Weights of a small image super-resolution model.
Model: 1.86M parameters, arch swinir, norm layernorm, activation swiglu, num experts 32, patch size [1, 1], depths [14], widths [64].
Training: adamw at rate 0.0021, batches of 64.
Rows from block 11 of a small image super-resolution model, named by matrix and row number. Rows with one number within an expert belong to one neuron, the router's apart. Each number is 500 + 40 x the weight over its row's rms, rounded and kept within 0 to 999. All counts start at 0. Numbers have three digits each. After the name is the row's rms in percent of the matrix's.
Before each expert's rows are labels from the 100 images, of 14976, where the router gives the expert most weight on average: "top examples" is what is common among them. Only what is clearly more common there than usual is listed. The data: rendered landscapes of hills, water and sky.
# router: router (model.blocks.11.mlp.router.weight, 32x64), inputs 0-63
# gate: expert gate (model.blocks.11.mlp.gate, 32x32x64), inputs 0-63
# up: expert up (model.blocks.11.mlp.up, 32x32x64), inputs 0-63
# down: expert down (model.blocks.11.mlp.down, 32x64x32, transposed), outputs 0-63

# expert 4
top examples: night; fog; dark volcanic rock
router.4 125:547520512491455493477467575453554543559505560578494515485465514484481530519477553502484498529557515406540457514572487542470530468495494474478487479543496477534421441446470416541506519567475449
gate.10 140:544480502418469506560465530452480506531504537551561503494459531474428465450468576459494442525508505521534518471513537534471530448533496503548398541556534495572492472525459457496542560441490537
up.10 122:506547429565536481483473483509518477490527485506413505521527559533568552596506419476517510484514488477521481516509481458591419503514477512437574541469500473477445522516482486454503477589506486
down.10 105:504503396536528545486452485551453490502427440555514468512574516522511458546531497488461538477497539433520484478539466601450484502552500475425520500538470517479439479476440464551543474485532476
gate.11 106:531465552457462482497478568534568506520499565509531473503472472503457445452489559503515411487479409529537508525474502561513512506500547496607491504520536475511446437446474500494505554403500520
up.11 100:496487559454428485539534524567538524480470552495530484511520450457448435418494564477490448530481476522512519501518466607478494530488544440540493476507525464513475455463539518547472528390466503
down.11 087:530420532438479482528541531484435533533490527516521498442507516434521541554540490505545503554507441492510478449524557489446525512454483528497397498470535498506548634468509481431481490515498516
gate.12 110:528438579486537453477518544543549500538421564486462440509512545524549439511521480545550445450416429473539512453491530519496536483523520542446523493510502486501439505478516502417535537443498480
up.12 119:478463540480456459486540503516514540449412466506493493504482414501507429460522511620557505446504507505510502489489520509427513596481548473513546478450465486478553486491542536533512486408463497
down.12 112:487493497511474540521447436407447469467534407448511587463552476498455516506465527566537543485572530482452519484468474531490466523514491420493492529492464545528550485488420491535472537511538545
gate.13 129:524441504470499487493519539582537467542413554483473440520538516495530464466556472497569466472431365453535531484497468493485519499507542546438512481460493479477420479483541494454494510483528475
up.13 117:510466493448433485470558465500544510463454475444494500487520392471518499425525473603560500469515498484484556502462462497446508584457539489484528452459465506497524481502562572547453534484511473
down.13 125:495532480515436540520467461409467420500505472487486539490518474478496498509604585532519566440523497463429464455468465507513494517499510464515404485552460541577488493521489493556445496515531488
gate.14 090:473536404538546516503508486437407509476536510563476505504461514492521610575500477466535516525559495514488507444537480426493456460573516511467549521456479519532514500531515482509541502569464556
up.14 072:568485503496518487562451554518432484483473528530515486534455508462476510536500486517540507489460452582498549426544560502474559459617539442481480522457538494518443472498525479536508579510457549
down.14 082:494550491432457465498554499536490416546495450449521503516511494525531493489512552421466590537436485447474507566452463560506584518492583519502542560493500511461488478455543486516484551488541514
gate.15 111:532522454490547486505451506461456475519522548523402478446506544543528594572491462451525538514531498506508522464492462446595472479566436533447495557487492529518549532536479495476480503584525498
up.15 110:503522503518518487453473510502505525521525520539587555487439500500483485504449582453468543535571487568495460489563549506484463459585495435544455544514544488571517511509466486547541576516465566
down.15 125:452501496555594491454447402467484470503444466505467512545599490575506546453494510475483590468536514440484444511512459526508534526524486490505566468510524515495507435522465490530534478569503490
gate.16 091:507488568429426525478493518505527527458501484494576499519481409445484457460479572517490451503499527546512502459546556568449548511514537509586483490509520464529454467479510513545514569405482481
up.16 089:496511448559558478537485455505464494544513484519453462457493550497556556545523395464529482469470509460538499530491495459589495463495478531446550537464500480494467532520526412425472423562490491
down.16 089:507487457543524575478472458499481432448535419504479565546544467496494508491513506507464570496532501414424456520469501536470517515547510525570602453488500529499452442508457519497545490566531481
gate.17 089:488436482501557476539528521526506419508476529516551514521558517445463479466536506517525469490466376444543502533474503504485511532414524563445489483463462423562444464524490519422482516509527477
up.17 088:509572457512491517540506513510447519497532513502483506501464598471530515607464528405475540538497542527479513516563533513558556455519433473513485536576543530513563521483491435494549447500468532
down.17 090:521530507488534504563517538549510588464480514549541444553494498467535470589424460522527430535505467479538515513548570505484501442509508440483567482495523468513403509515512445467513455529511563
gate.18 125:556442591446465456484473530531552514531442543522496481498462464497468426414498513559528482496439463537533500505493504546460473511499551476587533509499514469497473458435518524520517557402481524
up.18 127:559407568448459473502497548539567522504448525518493481481480426478461405392481525514532455470461487523518507494483500551476490500503540470567526517521526465482469443476546523516504549421498487
down.18 103:487484547492511511542561522491440551512530502492549453449506507476487525501588538498577451519532467561497496472493566458428468477451438475470377498490453488525472550511549503475481437530455511
gate.19 087:573434525470470499472524489523515512468481547518457404518509504496527498498585428516546509494422422468496475424476406492501524552471511473432537482503426527465525465470537509498439516487526493
up.19 099:550531473563487523535435567514479463545515521536524504534508567546486474510498532445509434517484493488565474505489534497585553452548424544547481577517529500547490501505443405471551464532484514
down.19 100:469469577418521481478429561561521493537551559452562496555419504443509484523504482485477501503475499482508490450510496504458531479508453531440532476433548411439499494513522542451542522437496502
gate.20 084:521546451500494499487475449455420437508553547491471479503516533543514570586520474473485537478524518468494476474483441472522485434560437537497448490473473481520549557594479458479491486570555443
up.20 099:453574454479500540517456470482441452465572479496561525492495542523480560508466595396423533522533529535495495497540548473498527465554451533533451508510525505543529520554481479522527509565454513
down.20 120:500534437552553551466497413500481534452515449551479526447563498572493523505512494525531501479520538502517435494488405508542464494550519482483566483494463574480489513488457501478513408524563426
gate.21 073:530521611451387481458477510515566522491465518513525487461457473498514431443505552473478457526460495553525500501502503543482443501540510427560463504503526495512446464529526511581501560471457550
up.21 100:478554458494517535547458489451443443491543508529461501523499565489507597578527481433483560545560541516494519526545483447515501478498481560419505539524519566517537509545451438463490465555479518
down.21 100:438495470500464499485458474495496405480513449524470498498568503592446514446477518493504605470478528410534496519478492550520514437525577546548554546498487554474528455470521451541513484487516477
gate.22 093:549438495511504506533427557479475502543477535542489501542512596515472495485492560435503466445488498455541504463508474499580490442534480563487433503515539461576479510482424460438468495537574492
up.22 069:494437470520559497518488508546529445535506514478472437491525583490565480525529442463512524536496493484512454472488464457608497439458536507393464495522471438495454552468468511457475437554526499
down.22 090:527518524474451422520551591565528511490486580490491470478501427521494525460560434462514578532489516517476488570540459531514532536474481515490523523513501425480501584488536467452503413471491484
gate.23 105:430502476477500547480491457470448434475547457545471578541535501488475565452542525472474518455522574422444475456456464508480538530479484543464509433508469518458500543556497490462499443527551428
up.23 091:495507496569509528548458512496479437493505501525497495525558569499537458508541473454455437483492506407547465496512538541577512446497450601442496483516492494528453510521501464416487449545545433
down.23 106:434553488489507466528506566539491522511495599470496472493456513519538469456582518497511530433486506533574502535467409514531543534452586503522497494495531416429487500450498513478473503491460430
gate.24 092:537410589443477460530495535523555527503472573534472456469513472500506463455483437511522477533431505571508519445543447483483501500513579487525531505482535508531527445460522532473474577413514488
up.24 098:418577426538553545529455466446481462531559479509497552502528541488553576530503520450474567500569532507504491563526472514478522489483450530441543487522505501503493509564480447543554447562486508
down.24 098:461470486494464508466471450549536520546517446534523483555492447545525450511516480609494536560476508417537503497509490490514481459559538530555546464582519532458539456489429494509492529400526503

# expert 6
top examples: fog; night; dark volcanic rock
router.6 111:489577395471546549552430477461466480487553550480520521431377501470485507546559594541462487478483511456489511496449483457496490528489456506511486500504519549518486483479516492513476541515453446
gate.10 073:496559539553575555450433519561583522511539516447463524579470545433485476463477468478475459510499538483455485594571531515487483494531462456470524505546512447572506498538507453507528518485490508
up.10 082:501412539530506432567509426447419487539464455503487471555525498456520447478545520501497539521454485445531580485449415511443530578449503524468520471470474477498491475500525511441473477501530474
down.10 089:465462499463480501540474501462476483544449559502524466441452509521429546403503502504466510481501529531537505522480416581547466423547534496511514486525470466521544555593552530528537479449550491
gate.11 136:496560473425427522484497529560557508466526538505558541452482502553558518551499516501499474455504480523563412454495575509552475471566578488572474509467508546468445538444465490492509506496469503
up.11 111:556482592549570478490507479501465520493483426466405447556499519459468482440476463530468496526478519526422576542511466478423478534491448490490575508542496445527543441524518494511504491460495482
down.11 112:530532489597442541436490462517487509474512488502478504535480509492509444573460488480547515441464469497450488474512521479498514556446510450457494455380474515518448448415471452543462531554467529
gate.12 114:480536520443495456471522551565623545469481587510582522481479454487562505562485526533485481488466424516494492507528549471563502519496594485528480540505492494478463466476554544514503543478460508
up.12 117:532461488579502525548474452463377492531522420496398471559526523513473500473536468473520530543535566476495536491460466507431514494500427528447502488507490511515518524537453463499510430540526466
down.12 114:466440478523559489473558448473446504542572484413508483485461568557500557473544499481534528491543578535470443491516459490494479489557408497484547487482542543577533492552459516514519481534465485
gate.13 106:428568451400480516455465540528611502453515586496593531482488468508542512560516539498487488463492508502538424540516556538550513466536560498468457505492504498481478520477513527511511550493474485
up.13 106:557419546586536515533535448485391503553477435494426468534508496493423514432524479514495513516493536483448565487499466466421516540439446508523523507491491497529531501518492465496465444511542514
down.13 088:530486509573450528461456466422456550508541435482394529488439541487444576462502504473508520499542553540508470486519520520478515509486455427461469520468542505570501522520500526566460551564497508
gate.14 094:467512423511514528526475476472412492507580446507476531529471532500468558506464505376499527513540525509536518529512476569528476444549434486455478492544519543530504566498433434531529521527484547
up.14 085:546467566519522474512498536493489451577425495479490488468561523457523439457536444512512450569442480445519522495444438428458544477485500528507466480494476487520428424511514484449493469516535416
down.14 104:496456486412467477409464484485563495543482453506511431522455530589468469452453521491501505496457486557521566471511439527529485505543522431543538487515454563492515480494491458540418558495533499
gate.15 096:489529507400465457506514529536600532494490597548566496449463484461520523518511564511492465477474443526466444509522530464570507499511577485564473506562486457474463460479529524498512559470455506
up.15 102:496532499395491505482503521565597535470456606555548503468480470470516504525479535509473448471458467495479428509522537516592512505497600487553481524537507466470457472468515514518509533450498493
down.15 099:570506530434502527570472533511514526437493480560507501543516483419507439521473543474487468545449470458520535469497544576513505493450546561533454467541439467441478479455483516503471532422564455
gate.16 072:553517515516459516509485456417502486525440500481437460562525549485482529452505513458441517567561577528385543489490437456466504503455489475522499521541496452523600497514484472502490449538502519
up.16 089:533469463448414522520470547531550509519424588508554544437484489597505540593472461463471482484502495502543461443485551513552496484550533499563482550482538533471479517453462500468520524506506521
down.16 088:519458488534427487458580552508484548545494428499459491500426440525534529492513548442521472520512457519439541465463531474457518508502475495495512480416528490538543518452418431509428522492428501
gate.17 076:484439454535494481530499502457420496474581550526457534480477518547523577513489508389497563490536495534526508485515490543508478441552456484529570519534560528525518545492423421536517476495484543
up.17 077:561490573562534469579488491522471473588458479519445460531521540477474476455561464524511436551444502506510482470471395449499538484451470536481439504520498462496505444522507481467516486558541447
down.17 094:561498484485462466440436495517520559576457466527509431477474512604484439500489591508487495464462494507518554489508469526524574459574526503501496501500488499492454470464419520527413470495502458
gate.18 060:471499465529567452529507544532493487536537543543557520551533445523585520535531410483510523501454419480523469536502504524494502453564492511391518510455479512473400532454529516469498510503528463
up.18 068:564477519506491557453501477483509478492497464480508503418462534534451461409476555490437431424516561539507519438502520479540503502486565455583486540530494506576545501552470446542473499535469522
down.18 089:439489441512471513393509485509545501523536479418485492490406512478449562536500546559488501459490531510499478538515431452573454454521496419524570442486501452515533472495464529493502502518444498
gate.19 110:432573451444498520480469536492600510449532517483617542453491456465519524538474555493457506473526490505560472488542564510577477474543547480479431520503520521503472503463494497531538558534467514
up.19 111:580427547548509474513542478490411487566484472515379443569523536525491469451524446510518516544492502479449553494445441473441519534454458508515544492510471485478520502517525486481470442475541480
down.19 099:545452494528473483510542507524505472521479491464435520472439540472471536509526532496581535437527559491525503528513416498509465461491485413463554462490513532611575468490438507552468546522483556
gate.20 121:445567421425448521501492534505546496437554560513595543467494486509539543559493539451474510472526506508560420514502562526570493448524516471472457501489538550485473539501462499511516550537466519
up.20 124:448585418439450520492482514503555502465565541532595537474490472531544529556480528452461511485531494500561425503505554552552460440546513503474456523513515573491460546491481526501517543530491491
down.20 098:461487475501576481551537474466518464457466529520565501495527461491519470488441440445486444506479512534541489494484520404501509481499564566526513510522439410417502542553533514445537456504566458
gate.21 115:434572421438453535493489525490523502461567552502599532466484481524531534565481543468499525487546518503555432487536562562541467451550532481473450518513505565497491548479465496519536551531497514
up.21 124:584421588581545488491488493494438489531464432459406481516502523480448450430504481539512475543470536503439547498490459444441506550468475488526534506491506467519546443501497490508464471485545513
down.21 101:530424459475471565476456491514455546533493415456499479529483507496524463514466501512537526464478520565479524461517527577544525531511471400474501505505466590547498460488431490584445553521515536
gate.22 102:469513512459517452463504553599593518443516574478550535501496462495544432531468507528500535479402423516551495562504523531562496478533547496462525506507506485481454474457529542518496564474461495
up.22 095:514468511522499511566507441407395469544499427514444448554561532479503489452520481517523498527532569463446540438450454472433548512471475560455506505468495451527538487524503479474526471490539497
down.22 107:451466538484436497511542479462420540555520421425493536475519516600485540441512482460520562543545572576509489521471541489531485486520483469524520509515539549536530544485411528506459494499477513
gate.23 100:584432600598487506496496491488403530536483483507377465505520532510470485454491472491490482525510538497409565463498450462424497498492493471518542522492516487520559495498476471502508490516504523
up.23 094:489551472466437508496456522500545519449540490485544581399456524551495503566472508493445483489538538556547442471525566530561462440548511495530461540514542555506533542473445494505526530560470524
down.23 112:528456529530450529507458507461448473549476481524435511507499493573536517489492520438522517466477511527483537496497633511482448545452541488470549507445530590515486490488460458571470583543462521
gate.24 107:594393572580545520515488546483434526523541464480368478510482508486463479456460466517510499563510507516476585510501460494478478505498484502515537526524545500548550486481471458504533519489511534
up.24 091:566450557553491556510473521481434535485518455489397473504466504528474478480449465510471531562575555511433502518537542519495475516524511455581547494501507510572578467467422494537505514497494530
down.24 088:540511546519456530562538486448401442441472517571495592478545499492550529506440421562532479496522516500471498435481529546412474545455479516485490535469467519503519521499498483503465573525510498

# expert 15
top examples: night; dark volcanic rock
router.15 096:511483508516442492490488445493478473497524521474457519534466537562553458442536533401474486455455484471513514520508498528442519453458493425533556573479451466559538463436521481423460562479489565
gate.10 097:513553466398441522517454454430582507515552474501560462474492518570415534508485556481456534537572554532470541517502446498430509515546491483471452509568514517469506519529508481525514522540497504
up.10 100:532534489511529554519414532507489517507551451556482520487493537498502473507451544466469503488531520546540481445559527454503456489545515480516444536495562548521487484446414435517584596558479553
down.10 096:462447547530514548504465499467365488487526561520450501457525438452458574481526458533476523538555545498462453513528539444517439498502454482500546484450565472550564525526503518486515472528529487
gate.11 118:527453541417493425450563506508611528494470562470543440504517487518461485467496451528540519537449462510471524575488448504499540532511518482446525491588506483459481464521575556505455497474496504
up.11 109:468570443502453585543467483464433439525559427534496567505547479538506540546521522479448518451536534440513522435500547556477528467489467535526460493461486528504489553546460481459491466530548453
down.11 107:543505495446482445533473491500612491535431489440527487492512500507454409476526536428464483487432487446567546506531535504521508518547527576563492466534479478465487538530541516535529480428452497
gate.12 130:534423559537542516522534539529372517498495501536372505518476473439532450455467465522540510507471456521550449484531545487495470486487480478475519525474527444588479460479534513510524496498467534
up.12 129:471571434456437471497475477455610471507504516470636507480525535562478547553533544459452480477546535475452539499473473508497522523512524529521471464524474549426492537530471513471475495507511463
down.12 098:527460512528470535544476521496431434547446542576501517511557516452488495509548580516458454533537527482462486488510533438423500498490450614569431511495523489521502570481521468494513504478495557
gate.13 085:541509526404497472532453520519586507579498542481567431521483529518455436512512477495557532497482452496544530526518443482458519484506466525385468487587520457484428479494522484462509496480528506
up.13 094:498453510559556494450516513511500543409562504530440518434453467486531490434438560544478529525517517545498460563530542456525456508520536449598552500476523510521532499473489535573526534477460530
down.13 108:513439486528536540512526480482497386436524550524421490480521481468496525455456565504430473500466497452455517556547477536512416470456510512479578537457511565499495502511463495490499531450582515
gate.14 099:465526482595505517445488534472433514429550470495423591470467485489548539497479504488496486501560547530471451482512556471560456471475496482604535538445517544536557509499446483537504482518480520
up.14 101:450506503596504509434512489503463546410517458478413586474467477502537534454451495501480507505527548528472461507506554453549456498488504459597540532440517528545558482513458491524521517535466537
down.14 096:527500535432466485502521509558524577451471501466592496489508485538463487480489481494518479501500502634584484485482531483499547470589496414472477448513502453514474499488534469525496438500418506
gate.15 062:520531459576481528502379527498482469587534460520533491552515555491476536540471472445504483494526471481494509489530483519545524483506482530496408515507556568494475480487384441475544480551534490
up.15 091:468548459562434585502493495445459521474538429545472594469501454535515601483477520510454507459562552520430515486500541532506477507476504500565502517472488590497518505513439462504467513524474509
down.15 098:484486494574563518460502497459533441477474470538437509509530529516573460495469495494471502461447451448487532499498535622496493504411484477454558512407468524535444489440469521510483502488540555
gate.16 098:565472521439466571543479504524512515585486476559612477463502501549451469543494513536502500455507457514532553440535464467458469528503561480511454497520511529441428482449461496510482576451505525
up.16 105:455536451475464553496520432495524434485491450462503482512579500499487486522578469490508501447493513417466482487435459521460537500463481594471477456531421508485496518540493528425461453520571445
down.16 112:483593487532516493449504454486532559489488440464539474523531489610557458561520450545570503462497489534518453494504506493539505513544479468446455455506464474472417508468509518484480439572449456
gate.17 098:476501530587594448491507537547454508467528540497511474457452576496509482461455499411481459543537465527531442553542495436566497464529467458553525510513553482548555481510450474497536499525456524
up.17 097:457493516572584435460506514521469509469514564522541432493485562524498481469473515419465429528514452474562466555517491447580539436488445499561511506491521470532557515522447466482535486535473502
down.17 094:582548553497415515489563510500506556552511482413488526483481500546519491569475475515520483433437456527552536462448533552539541479497523425451502510470497521509450491527505537545423535444481487
gate.18 081:462524468504452504468479480450580516461560502456378529487487508493471540430477526465467519571581594540416501537511488528465502502481491457516522507567515500507569525539527490534507533513506524
up.18 083:481551482484486503478476509437571509486568492439363541488455486476457560444470522481468503564586576529456533519503484550498477511504500469526524515583515515539545481535536488504517518524492550
down.18 082:533544507515516505503552483478484550458555545459548517502458496586465595497462495515552535491536487525534432465481485535567449473592468423459523527494502518507460526550530523516513446555535431
gate.19 070:522538454532428575544494549488446529549506485484487598487520468518522553575529444490536524453489438519559515491441522543524487482549474544466490533443482572475407509468495470491502475530526456
up.19 098:492451543404569394465567481505583515485469557468526422506479497492481458446504518510507531528437469532491519564486454461535539512524522504491526480569499449488538451536564527518482505487458481
down.19 104:471434550437519484521489484566516442529436483517563519534469515476492448437519498472432464543475473472536525496586485453516446509527580567562529481514526452484485541512581467505562515470504466
gate.20 106:501488539491506385437503511464609511472541581455538452513449492507445515453459544493526483577525505536498517554521466458574505475522536486466500516571530514495563489504482478526529531528454539
up.20 100:468544475457506397465536481497621513463530585441542422491500519481499502474490545465460534541525478531498505629528458479528530487472513480504524466548492479461550531544529513530505485512492503
down.20 113:555498483537512534531550521490428595497491539457469533479481445519512495544500500602529507448500456523468443465446522501492440474523428426437483534477523547538514507440512500499417487547539524
gate.21 102:513445523433536438481533515524578517508463596480536417529500506494484449452503454523560499564461426511519492558496426479507510514515508495419538478580498448471486474513570531501466506483491515
up.21 096:520409549501560463467557521523530544465441550472483440485476472479484457452478495551552489567455477521479454591508471451497489547521534434464533484524526443500507432516565534538485493459461539
down.21 104:461534477540528539499556543432449518499575453528428519503506476502536581522461477542531522451524511469463474517480511545533481459500474431417542558458439547523480439498463529459450525547553476
gate.22 150:493420589499542431487520535477491539489515552497420457521447508461457493408464527502498542576458500534508485538505502484531485471485484480520549493530559456561594433515553492527540511506465523
up.22 135:459501523474530412487547522524553531471499592501427434547496514453511491425504493504476540538461454482533507595501468529518529469473468470535563464491487424523566497541575537513496463463498471
down.22 117:548574424547512518459527533517507492517492490514459462539562477558541428544508467521537474523492483532444417480484481552476504473521525524428472515424561506516448456404493505517470506530578500
gate.23 105:489549478484534420460479505481599508486523595462590471461468555536454485502460572427461489533527494524518528569509446452578483478515513479496487527575534519482516519490478468528534499546490506
up.23 100:504437532504465585553529520522410464547440458532410520539533461466539471499522431547539541468432493497494494433493521537427502518456484532490532482435459486509463497499534533446474501480550474
down.23 088:474497429518525511505457489516528465556482470563502427517531478513515449499545523481496510545503549407513498552563510487513509526509566641518537496550537519428492516475503534503541535451569463
gate.24 104:475540491604490555496517490493355506445529420518446584487497472504536548502503508524526509483547554519490479474494547492510465504494462478578511512409518545524513544491443511503509492532463503
up.24 127:508446550534539464449576524557465541458462543464412465479468445494548456468481418561597501495447465531509484548500511489512454535522515459494576521452488476515502490482541537538470492446480513
down.24 127:518501475385431506551447558553550513525455538461581476499518449520430467473524513499487514492474463545520494452478526463478538477577571530544462507533542459495474484477572472439484511485469467

# expert 31
top examples: night; dark volcanic rock
router.31 097:520493429528514497568437533458437552476487475444481454503570514598481438488492493472484465526479522504539565566498435456487478497519461496503405462486510471475478511520456483486582489566531535
gate.10 116:546477482521468535585447512520548507560480558544627466473489502487481490466476495461471454505467539494585538503494471451581485456484492501547402511496498505504466445524441434502507501530486514
up.10 111:494542488534556484481443427462486532482579513536514460476449520486473529441447512473480513537593544562496481549532478427527469455507463463513488505566534503538544525545478480581525458551440542
down.10 131:504482529541507509474498489464483415503490460487445517473515484545523472444477455468400560425460502406467560569526564538504469470512523536479593484515495512495511493464453518524574523441523496
gate.11 099:495505498532571449429512475545620512514462438444487479593486513470492447547482483474474491572480556518493502568500477531487499506481525480388540532556533489478496466485490464512562498524475485
up.11 090:521522513551559439463497510503567564478512467488555491545441480471437466452456542519423472528527484554501519539547552481441480511515535425480486535512605446536494452503557499525545487500465544
down.11 108:552459522460522543497545589513510458475509533477537472510542505443500434516489474559470449517441399473525523519566497536456532457465530531471464560436566446480456444493547507491469533451501517
gate.12 112:538458482496497496557453517454551522532518536560650500508452500469481473464484560480450505573542501529550575487494506429519496477494468464518412513525544489528501466540456444521520507493488538
up.12 112:466500528489498511470551519558444483431484441448350518522497494498521515539548450526556522469468499468446453489481499590491501515524527537487591491492462505458494524459541557455466481501521471
down.12 099:550516561478468500506490575471445569447517572499554481500522494527490475555461495512570482549458458551472480460490474479519495527483512504513445606555484486545514534515595489534506508553551571
gate.13 066:480502433544491467487585496478603532429458437480516524515492498529477470510561506558468559523492550461463477504429532483436564557466510495520520455462477481463543464510521541502459487462541423
up.13 072:441464432498496509462503469450560494478407454505536554527544456536452487589528500530456519488498553495470496498412517524422529577477524514496499460491483525444509486510565504514480441452535437
down.13 089:483537560536436518490498466496466460494465529537487499452518450394600513485507489519534532450559510442456589519509539486556524486491474483411524476440478499514533544509518504488417516485467549
gate.14 100:507518435496553490555479447435482477541555543458523471519490577516430554505496520436476465516554528484445500524466484512494537402494417526492416506554518517509519568496447479477519483566516478
up.14 072:471470532432475509513464488518480443537411478513423517517540521491528493471551477526574531434426504443548519492463494552530524500508525552457582429459450466458463495509536509447458536471542469
down.14 091:484557442485541459503446406494540539520548505444546558545518494493490533493498495519528559454530529413553441459464547511503491483580460512448489419529487462432559506470499526489489485521443515
gate.15 109:488528437481466487525473491469602491555471521458590471465482556519424503542471548433462474523556528508558527510476512444550511454478510539473423503552518573545481512538456473526501487554506526
up.15 100:504500505492528530428416505443457542486476463533467543554448494549480486454446574545472557499529538553458469503526492472472456531485492433537529511509541534549579496500475503594528540517472573
down.15 117:449477530496505485471501594525524460511402492492425508484481496540496415423475492496461563499434442524517569553509568487490538555483565462535531515474529459526498462477475456514522521429502502
gate.16 070:523522515502507437474531520463493518492495562425385510487467546572460560546505401463536553483496534542509493532503476470532523482519458507461515531570459510499588561559485479497460493531468483
up.16 076:509491564437473457461532568509473451531510600449397489464526502504548505505512428491562554440489477472503502494496453505544525472540560544518610471503476470501501511469552518458506507477531515
down.16 086:566553451434496498505464480480517517539537463396459517511492583488451503560501504543526478520559553464492461462489496510462564474557492522462479450557498594469573506508450518546490515536525464
gate.17 149:451578493502554461424508540539469508428544481443411498548474544477495530536487466479530532529506494517436442543541530530464466470547488506428575553553519509525498542484548517494550458501461539
up.17 189:541406525458427528545529490498504465548438543521492515432548483545525487518535484552539480462430484461534502443430473512521546532477534537559468457448451523457485498493490521452415532476525447
down.17 140:462513504556518507479473469461494458487525442507426536534455523587478445492505523507466544499494561536411456516524418514487473478510535454523577484494494521537477503484409493544550445540569443
gate.18 077:483500491487460502570507462504487488576579547449469463447541565543520535531506439429479443512501474466496545469498481523496551451476476530437406547509511506509473558444465474430457461552519492
up.18 094:492506580529535550505494519518365492466524467510403553539473452481568502485508486532531555455509507497500477511550490548458450496508499476538585494470449465519531522455540556504487577483471512
down.18 110:494493489461491514476516519520551451502456497481488492484487501559510363463502540488380573491455445500526482545474521530516515490538554502543542492534485477438500479449429523510526485407507450
gate.19 088:455511523508484397472585471484562486489424538435543437507547485480418512457546507528493518507476559481480489521439490534487530526489534518470497479490440507453517483557543549477430462474498417
up.19 100:554471584511489575495525526513407560460558514600491508474469430496572469465504527537514520502447453525470498423523492508479482560483524468581494505459512452481516459507523502546495542458466511
down.19 108:530470546477464528512513604497519534513456531516484416437513488518489470461474507504547514493437492573524573490430508491531528548438567499529479569550495482548522506477498521502460563403541481
gate.20 109:490585479476581430397446549498607510480519516456533519493484518479446481543467533498493479562546477528457486497532549496495494508525538487462511531572524492499537514487493486483604434520487518
up.20 090:541438519518431556590546470515384473549476513535469484496561476520562512488525461490521491421462501471559523446484449493525517489474469502527502446438453473493460468502506497517411526460520476
down.20 083:546515527525541530526539542464379541519458508500405530476511531570487474557542444476543455495465557525460505500524431503496452498497541515502467569536480557560481490484521563507546497534541534
gate.21 049:529428556532558500452477549584482507519497511492485495489531467529466540606493446534507411481458465457489509606493478498531530487533480554525510512526508489496436525513440495407467521539505469
up.21 057:504541447500469542547483458437441551501560454534543490550493530481515488422494602529480525498573500545528480438557487546418460560509460493482449467491508514506508519542466482510457502520458576
down.21 075:467522613500515549506557594496462518485472497500489435549526495527462471548458510453513488501390483567510481543540467553513505435489491489566456503527481475551533483504526501462530495552567539
gate.22 100:545451553507509570513497510459361508485533526600491549445477465491555538448481546532519509539547481545473461446557498488430487510536493488563503497484507434507547467523505538511517542472509518
up.22 091:539471569492523624546477504452407532512586518566511554480476457480540483432492553514513539486533455531503450444555528488443487495512519466541544501478514452524533524495484480500545547463481522
down.22 093:471562500535549481429513448486477430527511481473510544470463464488481581495489514487456525569590499470517488547485519497528500474534470510424488397497504532486489463584417443467514465537486531
gate.23 072:455505471534523430473529462463548463460450429477520514488541526515466531455560508530500551467509551454414487568415501486506521569445522488511460447479438535457517493493548544516442444521546507
up.23 086:544459599513489610544479549554372525494552543495446486513474489485572488468457470516553491525481430512538483495571507503539472475506472471545508530481533510516462475487516494512534542527485546
down.23 090:501500475440506474491524537561537511490525495466468458485439521519416451546432543487483513580483443585451542485521442468524477549488553518580529536537506572543542462477479500521517457449546481
gate.24 093:521514492507495469533489447498559492547457531542636471457493513492452432431498586524426496532493507532558546490494484429539502502463494472560409484497508494514511482549455454549498476500499517
up.24 090:448523508495528492474528528527472513428519429476383541537532471509539546559522441501552551489455494499466450524495480585469505537527540540436579487501458492486503526431552561473497517484528462
down.24 092:460465540514492515532481582514484599477498525549552413523499537491472524524481493478566501522484480546471524431481489459577507512450465535533436541495456515520463542473479461443422537527535575